From a checkpoint of a small image classifier: 295000 training examples.
Rows from block 4 of a small image classifier, named by matrix and row number. Rows with one number belong to one channel. Each number is 128 + 32 x the weight over its row's rms, rounded and kept within 0 to 255. All counts start at 0. Numbers have three digits each. After the name is the row's rms in percent of the matrix's.
After each channel's rows are labels from the 100 images, of 14976, where the channel reaches its highest value: "responds to" is what is common among them. Only what is clearly more common there than usual is listed. The data: histories of elementary cellular automata, time running down. In brackets: how many of the 100.
# convs1: 3x3 conv, stride 2 (model.blocks.4.convs.1.weight, 56x56x3x3, each kernel summed), inputs 0-55
# convs2: expand pointwise conv (model.blocks.4.convs.2.weight, 224x56x1x1, transposed), outputs 0-111

convs1.24 100:163176108152118110132080158133155072133142170130167190143134119117114099122108137173192134147131122148148148134131039137129152173143093097178117079124073132203125167137
convs2.24 100:085136127134144197104187169138076106098109129093133131211137057117120114124079150092124142097122107112188112111128110088143136136090211121115145103098119120156116090068105148103093175157111238179162180157098107147112136089122140107139124112185112138090165122097115126158114103162113127144092103152146135143121168094159141123152143122104
responds to: 101 turns on (92)

convs1.16 113:146152101124112165155091161114133139195086104136136124159121146094127119146119080182143082180111124132118127145093169112100120104119116135157148183127099157034122219087
convs2.16 105:204169118136144138171147145121145149099069144144142119082194139132123072138128194161127098146077181101129131157205186121188089148124110107121186104112121155126175130118097123144135143181175093136148142126073166129124106107149111188120120144167137164111129155088145148117094155140126123144154120128112138106099141158101199134128133111122
responds to: 010 turns on (86); rule: rule 79 (25)

convs1.3 100:147140161175108127098119120166132202123133166146144142081133100094089076129137228087208124122185104115096124093124167110103134114144133176136148106144096105150151144101
convs2.3 101:089075156146102146133107145121111088162146102205125127146158113077131120162120119115121190151176126178111116138150101136141139110151127174138099097112150176110071119183100122102165151112126189158167147090127138152098131130127152098141126123112191115186114136090068154147129091134121101122161093112193137134181108134146104112125075091169
responds to: 001 turns on (87); 100 turns on (79); 011 turns on (79)

convs1.6 094:145074120155111144119147084162120094115139133108143111133206146128089117100190136143128052130109105097108171160172196170090081178121127179130117114145126098163136095170
convs2.6 098:126147183159101172126088105112066118124109106169133103138131154179120173132141066169144169096107110139176183165098127152140097157127108174110121104118164159188149136112089118155181112146148149175166084075096155091149203199148099151086122101150090147109137125175091188209178105143125179147139103128135211164083140143102177111092121099129
responds to: 101 turns on (97)

convs1.42 097:140142168177082173166120112078144200151117070127102145148121151104092172165125152133086105113114116105178128190136159119086129180151121128158165076176089140160129162148
convs2.42 102:114151087185097096058137162120215097088184166196184152108123072115138180175120095157168111050119056125153143106121085130128151131158109216183129176117180106080187118134152143111155151146119126152109136094155101114114167094193133127127070092084075120134091139119093131138139179190116123129156122138117191158081156110116107115154146180118
responds to: 100 turns on (86); 111 turns on (82); 101 turns on (77)

convs1.37 117:149112178123128164147167112164149105099112174168088161117109108123068123108093133144140102068091101086128182138086129103160080153084163183132116118117139164079100141053
convs2.37 106:062134091145091164101130117124109157153153140154147150129115100140111151108098109148143104164127122106162141117138098148173134134178122159121193138115166114107126129152144189201187077146146120085198093144118149086137171080114121146128096135136145118088091111096117157102202128178179100132107125119069100147144109133140152083131045140061
responds to: 101 turns on (100); rule: rule 228 (25)

convs1.30 097:118085121145084107181138140146065123158096112105099128190128129085132092116200128135136152139154121151147194166055087099158124120151111167155113133120166153201120092136
convs2.30 097:157086093144163164140123147120139105111106067125135154104163116206157158121119115147095117117146135111097083107120111154085136123075133103144130123134120167190175116170114103111091088130165165133151151146107117118054139170149107057172137165102049146075107082112098101127153101117172137097121073141131153150089122054134152115090096065148
responds to: 101 turns on (93)

convs1.34 091:101142137129171090111109143164105093115091161051128126135091098149176090156143085107084116161165112135151174149092188184102098107127139152173107118128189086176109165120
convs2.34 096:155129161132161178127154154120116083152130113104080089148128151152148139117080126114176182143122177138087135089100124137180152123073149127138123108121179160110166160127202109151138121082197109191100173070090105143120157168145060119079127125171111118123113111161128154066158107107107144098129163140141123153193150094145112107128169163157
responds to: 110 turns on (96)

convs1.20 091:111112121143095111122130180132155139183117147150088138148149142109083101132124098158134134083139194136139078125154147126101143119114142143223084156138188148083049185150
convs2.20 101:125127085162161112124117145116137115086122126132164131175081191166119098121065074186156067109125141141127150082153131142167124118138095089148144129122106093113215146066178113123145146138088184091161099139126130135165194114167116169110153118117130176116201091084118127109151106133115080092169108064111075109142089153163133122152175156100
responds to: 101 turns on (96); 110 turns on (92)

convs1.48 104:176120115117103136093104105125100134105154164144120120209149106060106113088167128123160143135068105128098091129093143203168131103178093132092166101100090128127197121103
convs2.48 103:120112080141085155151129120190135153103133155147151156090173157082138085113205112092138134064111116100155126166157094102094059162084105081116125126145095113186069093116133122131176093069131101107138129080187149140140137108178049155146103149133169135112120125147092097163116127066105119102158145168128122164070188129116134072059127101174
responds to: 111 turns on (97); 110 turns on (96); 011 turns on (78)

convs1.54 089:128102162146106166137115132111106151103103090129119138113212151106195125110147141170087161166145200143100127126053094131089126146074069136106155150101150121177083120114
convs2.54 100:081100137086114104163103130097137089119115162123084095128126186110104139159176130127067100136118157123193086117084121117107173100140161186118108161215173135204154138156124124113118152186161181093164147176097128129123099129151123135182163070110099132127103180123202137120139190166147108187138171115117131133092114116199172173121148186150
responds to: 101 turns on (98); 011 turns on (80)

convs1.10 101:106134149088088108139122084172084165151087204095157128116149149136178123153174157136155122111116168105112144130142188114105103126139065090165144111087063152114119106198
convs2.10 103:126103089081148127125105156135136109172119163101095120088144114107146111120151075099105133105103108126124135143082133074121134131079125112145142192185167165102105117140107092161140138145099075197130214174131177185181140191115101120129171093092132161075160134117070174146108117123131148153162159146105172165101136132171154112153150126151
responds to: 101 turns on (96)

convs1.53 096:203089095129090123123108112109154139144102135105163106135173162123095164112098121123160151107223038111167095124089166127192149172111123131128123138108119133131100079133
convs2.53 093:155125199101137158075141101086150087123132187143070109109105114108082096135112131115112092131216097171126068152076102128103139163120050144093080125103157082165124152114122124113142151137132097158132104110066176086089135148126152132069071151144208152127167121106123130140113123063106130126194144111133111090060172118139096098064147131092
responds to: 010 turns on (86); 011 turns on (85)

convs1.45 091:128107221160148129113112140114136138131110140126195200079108095116109161137113120090115172123172109138089097168087175110161157154140142116121157169150131078140113088058
convs2.45 092:140104145097103097110152147127144057085104148122133144121111137085107148179115140117119173112203141133142092113188118134136176173154108099170110134136100093133112092107093135117117191175107101135095113085132069182152161085060055079142167171188144173142166136171121073078092073138119129143165048125096125122141159145132120118184165141082
responds to: 011 turns on (80); 110 turns on (79)

convs1.31 109:119130121112097119164096129210062183129097080118177128108097100069135146065141176129120147122117125165154117119086140134129081083141147093127111087065146173163142153138
convs2.31 095:100119123103122145090138146136084091102080137200186177158139173136097056129176172099085146102103120060118126101085133175124153122130140124185220091139098127101122126059077115126131181107169110113109130138155098120152165078152177094101086120095165140107113140133058144159092108133110180148111138098129105227084156142153127147082110070099
responds to: 011 turns on (93); 001 turns on (90); 010 turns on (84); 110 turns on (83)

convs1.32 094:132119107167214096167126190104141179138088185158113072176109118105124151145064142136130155118138122177137131120067125125146123139140083155130220103121128124154138126131
convs2.32 099:141176107143126223178105139133136160124085134123100171132151173115118125143179143161156104113161156114121127148150096118129164172141192138077094108147110147151134103109139091153081130249094121131128151166138125100081145097167110144186106140095105095144135153122098100097142146112125112125141171111130147174160062117100183109162111136128
responds to: 101 turns on (90); 111 turns on (86)

convs1.15 114:141188076148161129091159178152099130153055109133137126109092170127076126144076173073171193163117137138132099156155166088132120163103112125129134181104138161162165123150
convs2.15 104:107143077167093141135066184083107100098144093120138122135123143149131172145109094094128112101127163149131123089149131083128089083183134112097159164095117188163033126121129112144097128149104136147098112135140135053145093109160184088220144120129109164143135117111084118148158151114101105098153111098096159133116106143159178098146073142060
responds to: 100 turns on (88); 001 turns on (81)

convs1.44 099:125100043124130077108101207162154184173152134092095090177067143081178134151163108139100089119157130158176170117113157121136112115142141122123101119126096105145115160111
convs2.44 094:176189151108163071124094137130103140143098179174134145164128067172126159113147116147090174155147170177109120132088247210089126136133127148114121087120094158134137137078150089136126129130154125096129126136104144120094167123134083142096164128130099117131136168116182112069142133121112115119121147163201118175143165117105122184139158120147
responds to: 110 turns on (96); 111 turns on (83); 011 turns on (81)

convs1.47 075:188086103196140121137096148084117139160125084166128085073141105063132147113129123088122094137170196155106162068147165138150094143165094149143140160137085122151122152169
convs2.47 103:181166170102107102077076129140079089145130141137088119132130111152193050156145090134142154132135153170122102127161109164097125154150149113125079080101121106084073120128081137127097123090154118148202078152086154075113157108140110108212106109130095155131151107175087109105115127173180091177187148144153146104112102206164142169118222092156
responds to: 101 turns on (100)

convs1.55 084:140138095133154126161081107124151111151138099148113138109094144154139138078112084207194141166166140170115100142186050157107126146138076129138153083172178158134127140078
convs2.55 107:125191186143170124152179138113113160066061082093154177134105148193135115111165182116115142130122135138119179118145120124205120142205158128112133108124168143135142134161117167151128121083147139177160119090107096152136166152132167129122146155171101186120106169135091089160104092115169157126096115141138174143119172129150119139172160088145
responds to: 101 turns on (88)

convs1.33 094:129160098139160111129137120141099196167148164131120081126075095080107204099112092116096146096119083138110178167079101110155089134128103133085132138166181176126174112165
convs2.33 101:128146101122143224139106163110176142136140178121118136161131131128097159117138163157143155145141090084109115138087131118116051186112148193091132098141114145142175124088100102128149099053188117121128142100115132122092175116191087127116098170143088090165088103122106107127092129055147125155130155160170162154142145084166135131116057100075
responds to: 111 turns on (88); 101 turns on (87)

convs1.49 084:161112153068151104116152116119063090091072191133154172123098098115140136156174119146130120164191120138143152129130116136164102085157059078119135164126081119199127121115
convs2.49 094:173090208085062175172180154146127113185128200073145102104122052135162108108127077138194108174193170140163119123145106134162151126112160156105114127137101120068171099145137105103092146121163151124110187059140073152115102146147157100113139159178126125089143084188116118159100165094128188129101124139126135129147122101154143122170114087142
responds to: 011 turns on (92)

convs1.4 101:149112128082184140110212161096099113168195125141058118171130079075160133130169111106110141146155107113193126086090124130103125117190126096138141139111160113116120103157
convs2.4 105:119081106141052142102119128255128131147076150088122091111167093137092134134116085122154110138120133106144149123107106148087072125125096127110128158142160103177111168168180187102151120100111076145101092141131166137151103148079097077132140143160112117112174110131128170117159140093060127132072117158154124120172158120123154174117102125121
responds to: 111 turns on (100); dense start (58)

convs1.28 109:125151190142147097164123179065159094135134162123141142100090111048170098158130124147108103126087099136138119147070109105156184105140086121156152082119153075157188107146
convs2.28 102:153091108105103109158076157111177037121097071081082121171162144098114118098096078125170151114092119186083095100102107116122122142147155139193151095174073128103125062137097098105124136165146094073140149126149093133110083142101068116115094086072138106138133133107114117092107156166127189083120145150048150114143179078087118130122147071143
responds to: 010 turns on (79); large cells (75)

convs1.22 099:101125135157120125106149091106108129135116134081089186149046130105124174165190193141119141122162156153083146148085127121066104131139139103146117101188135137175117106057
convs2.22 100:104109105108060113086153173162100139162102159175147155120164151133127140229128103201138140159123147084150122151113101129128154102105111179155104138136060201157120162158139109145127106161118080137088121142139105110094095119114084132133163090131138144192046136092143100080128120129127148106051157165137062161098078116160092131154155164108
responds to: 011 turns on (92); 111 turns on (91); 110 turns on (83); 001 turns on (80)

convs1.25 097:154158118151170151114145140190079062164114132129112129146149157063119076163101159159111100133114179127088156187088102171110120147164084108116107141132111160119112157050
convs2.25 098:120144105123171165164111165126086137080172103157162101142157127143147149128099142157171096123109172123113087153212109117096062131140149127179149106176141111102129126100088184071180137155188137092150116085082090130129126119177109233162169115147139127116149167100101141147144085102138159123131181166166135146153082124180197121177158148148
responds to: 101 turns on (88); 110 turns on (87)

convs1.38 092:073160124144162094134148080125053099108159110127110084151102099100135105157145123162234099108129126123151093117098132143073088108116182126174139146130167096099126149084
convs2.38 097:105116091143086105127090106125093141127093098086129120069114153151126125073171144146147112204093067101134123255148131152188129112125150092076136171147147099115117125136109166128126135073136179152114156125163093185169124169117078088092121095140087116130125134143134096123096131127114085093107079133092058103175156098144140140106100160137
responds to: 111 turns on (90)

convs1.18 100:152084112136119127149105130178088130109100137066179099158123168077119143165169113048063095128150159126157099122169172102155148160128077086189107138151117150131163124132
convs2.18 102:107148154135132094115070129108154157139124151118179160155128078167142144093100152142177129163203115121094147147111118115133133092165139120180115100130093216110127166076092140148073182111164126101060144124134121099154180144146112145146162127087060213137107103132112116155153099132128147066151119164132176099146194175137112122093153069161
responds to: 110 turns on (100); rule: rule 74 (25)

convs1.9 092:134138142082104158099089077109140106088110131040107110142119087156164119113135105111133147107175069104160078104091129148142134128197123182155111157146104161151047144118
convs2.9 099:147135125156129110141108108080088073104157137133123157098148116122104114077117221157135147102115124130042170128077114127138160155058091144162063083146128155128112168178118129134130156121129138129111095101105164095186151149112129067138076167110192156103112191130117095156146138111151157058104085142179100112140130101122105135104130129165
responds to: 110 turns on (95)

convs1.19 095:135142141128100130188102129109170186148076195151102158172154160166130158092166105134077112110122088154098159190151138137105161128172097126102163114143100180152102158074
convs2.19 095:138121152073121074096084224136200125196156144120176121096102134103068130134131163133061101113124120076149157123113121112106196178104144146107120162102102102149078144112138123192160161182113159137144135088140186111168125171135131166178077115120183095147089152094132040131107135183133165156125131185142129120116200110118090130111095088144
responds to: 101 turns on (86)

convs1.1 099:143134137128123094175136173085122146133089120106133090091079087104145074198120115190130096104097171120185110118112086181131141115152190110055128133170139147092119112113
convs2.1 096:160077105146181086180104081130073118084163120101205172063104116117144101104137128082098130188132150151115134088146153201160178109117095136148184179137150104123068099110158090115079163107130142086079070124133102167158120164130123122123108168188105073102101170074062096133128120105115140086138166141112088146155069041118188170099132089064
responds to: 011 turns on (89); 000 turns on (84)

convs1.36 102:151124154178106114144119075126111103085106101077115137134103169132124191090182124113162074117093112083173104163097134168114100150072137157115130105078152111157213137115
convs2.36 116:082131115111127101111108121094179086177144125095131184167171069171108149103097118132083101143130094094154096184092092085081110133072116142166116178099121113193089102130161110108076129115134125116122171135161106148125154094173143122106120076125143124096059106164187148151123168143109124107185137127116130124106154124109125145143130116130
responds to: 011 turns on (99); 111 turns on (80)

convs1.2 103:091141156144157197130118159141129116155087145147186110162137127093125137050149141146130159077158170150107108076107119084175068095128086191129175125122110153166108118094
convs2.2 093:103125153127124134109133105121145129150177161164163076068085198151095114105110105145107157108179082159166157123144115094178105149082099104136089153101098173183167108182119112141144075127084139114147143069096119156109157124107127105191137175107163113144149163119150095134083194173124136157172114105131103174143151113072167139103128118090
responds to: 011 turns on (98); 101 turns on (85)

convs1.11 102:126150085127093146121218150122143138124208095105152108136096149093039127128092137165104149093114142101070155141136168099191121157159092119180116139146125140115101148135
convs2.11 101:151142097165109095086173135198116181145122149112104134127087184116140119106143112129171102081157099162094051063118117128100131121188137110146099155128089133121111136118102112106172152106025081156139124113177124161084202125172130130132139186131161122092139092105110099151118093146056092139159116183072126137102133151138080071102114114106
responds to: 111 turns on (99); 110 turns on (95); 101 turns on (90)

convs1.21 093:088158103092195178111157139054091111109105181140147148118102171115153118142146060159096149111155119142119165131122155098095104176128101094094142088155159181162109103170
convs2.21 098:125154159196118126197165166131156145184157112103106163101099141130134111106067073111119148200115106155117184099125112107140117188148149113110084129101139075131090123075101147123159183132113144135101218084075144153130138135135164118125070094075126145097048124156149116111174124118112147174139188086120147135175098140155129147147108172096
responds to: 111 turns on (100)

convs1.17 100:117078072147119092100161174084125146161106125130117080091126195121186112084133118217111145127186124156109071131142123123125102158109158106119107062142102098153132107107
convs2.17 098:172150172103133129074115166105135059105086106149122129148118121102103102131112113099122112125141132110101138087101171160136145127076158085087044044102135126143132138138161095103147182057106125169154133109162130187146117127121081135117081138102137035130168097101135094182163118081145122106110125145122145143160106206108135179087138139134
responds to: 111 turns on (82); 011 turns on (82)

convs1.35 121:156130169158147142120165138164129118121126142087143095163152153138100094094211120141153151113090081096097112104152119111159110129096111096137159129205167080067048144160
convs2.35 098:118074141079190111154068143112161144088116137155049083125102103136092151134125111130130158160159078135099240203140100133150129139157102141145088119109109097165132255099123122163146070065116150092099112140064208096168083160152117107143156121157139101138173119166140075138117141114101164116151114094088128107118108134142135108121107124132
responds to: 010 turns on (100)

convs1.7 096:141144184101107090210126130141144142163111151127136182139155091128132192090104173134149161167124104135106186118096140153123117076120089166180165120138097115199117156085
convs2.7 092:110157107099103196036187180124124120107103136124126176105204162154113147148106097112102129127103085054171119150115120130138202101099141073113180066096130122102153102161094128146138116162126150119158123134142113111073120125101123134092124123164132157107159158147145105113117138180094178075111077189163175124075201081125131154191093075137
responds to: 001 turns on (77)

convs1.12 107:129080192125132148125162121099130107118108128130082177127130147095160100128134131178094100121167121048211140145139177153062132168171112102140139102072157112112162156102
convs2.12 102:141108152176116173163110143119125113107137129127149085129093183096144200135141089141165110131106142109126147121121123132156115150065115085196136141129215088109112073118186198106160165145130206119101151167110113124098137130156123122098094082140056136119143146151136153124221039164119124109090112110136100145103149147190089156130154121133
responds to: 111 turns on (100)

convs1.27 099:119227146109172108126099127131131104146112130074133088118144132141060077087129099161144136131161126120084143180115161195140148150170121085052129175129152132114118112148
convs2.27 103:173149201119150174122106197112103053134130199094193127097100127128125114134081121107114172130062090121099148123188071121193110212113073154117174198098103105086114129138084122093175118140126140154116119138136104169130123138180129132149147145114202113124143100153128120127118150142126147102157124136158110139100167181188104120143135144116
responds to: 100 turns on (85)

convs1.0 109:131156162128115179123089091064141142087108135152114122063186124149163159063148138108112096174128167127165172100083107143109078125120124180138158150111099129138079139191
convs2.0 101:124080096149143112174125147121136111097164153147161115111124120145106116124098105089044115137107113123146063070127091125149141112154062141120155170125140109122146102183154121093128136128099150168183115118152166094117113128131161134196120132166169151124127106175169180158145143079236084213124106129132173110108131114114164177187155052196
responds to: 101 turns on (100)

convs1.43 109:075133155155116136115098138149116142157156150117162149151070117052147073131154111186169174127186188061159104150157118093111139102101099102149099164132097183125132114129
convs2.43 101:121127130124172104098159117102102151171104079117161113184095142130143099155115177116155102152130115106136101115127167078219081116144176097126147182174097127146113160224155106169157193156119061152067166128150110172083080118134089171109118133120103169089117089103160144221103185101103164124146153118203120187155134099144187122104122193155
responds to: 011 turns on (89)

convs1.52 117:086062142148146142078086146134109125118094136186153074131124168144120147147115110090128094158166186137120213103193138125134093121115102084135155073143130161129085117084
convs2.52 105:111215132125100120122165093118075171076168156141175073132124138159240104147176123200123152169130138106136146160108161123173161118107110109132128076096100106115100130091158070206075118115162130146173095196089126125150104081127134127121170143111141097107157171131091116092113107127145145135127182085118170095175140132163122135159195120177
responds to: 101 turns on (100)

convs1.39 090:066144104122119108149164124111132092130108117089102108138116074181155068108124137137148128170099159171037194176135129163162133151153120153179105191105125134136119171140
convs2.39 099:119080125141112138174115102131131140080107104070119148113127051113134153100084158104155088087094112072080130116153060123122147142122142102071154111111085131099129121098053098141135129159116173125190135168116164089151116137109081163047114172133139149084157123173094127105151125141143144106055154187062158137108143066101202094112133078133
responds to: 101 turns on (97)

convs1.5 108:121173117142144150154129169114112106133145092097166143155172139107176121136124180152060202097070187137137122105100140114170123177083085148111135120167132086142086127068
convs2.5 104:105114124119148177137041123101139144103121095103074081094109150143152163120088109162081145088118094170057152123220167112124171134138099064116129160235106163149132152095092123133144188113084131103113109182124111135104162109175144137133181153093179130132150089162095064132161131166153148120168161130062108185110140114134148156113135144076
responds to: 011 turns on (85)

convs1.46 093:074140149141079138087087134149137164101107091046100100127091157095197153142145158107089137088197147139100161153090110100099114102169200134161148150129114133120130147124
convs2.46 089:142121158125164133176071149123125171098139184205097184168144118127175169131135130127106171124167051112066145118210141234129119065130025125107121121152136160090124098148127132131110127104150116172084085148124160096088127096139131087132141141119116123157101132149136126164093164116110129090122089127097083047073161121121171099139161153100
responds to: 001 turns on (91); 110 turns on (89); 111 turns on (78); 011 turns on (77)

convs1.13 110:126141061158152151097095102146150128094118176079126068153119161087105117149149154142164067146143143073166134113136143108092166208116172192137120126119097156129150074134
convs2.13 105:097108101176117093105095139102085089140143126118139150163162063112108156101119161122100107124088126124148121195131106160104130119190112106130095141109168117177115114147147185134176100088119110098076110152122132150091158119226109163124131097107133089116121147134111171191147060168142045123097137076150120121148145131078148056135141130153
responds to: 011 turns on (94); 111 turns on (93); 110 turns on (76)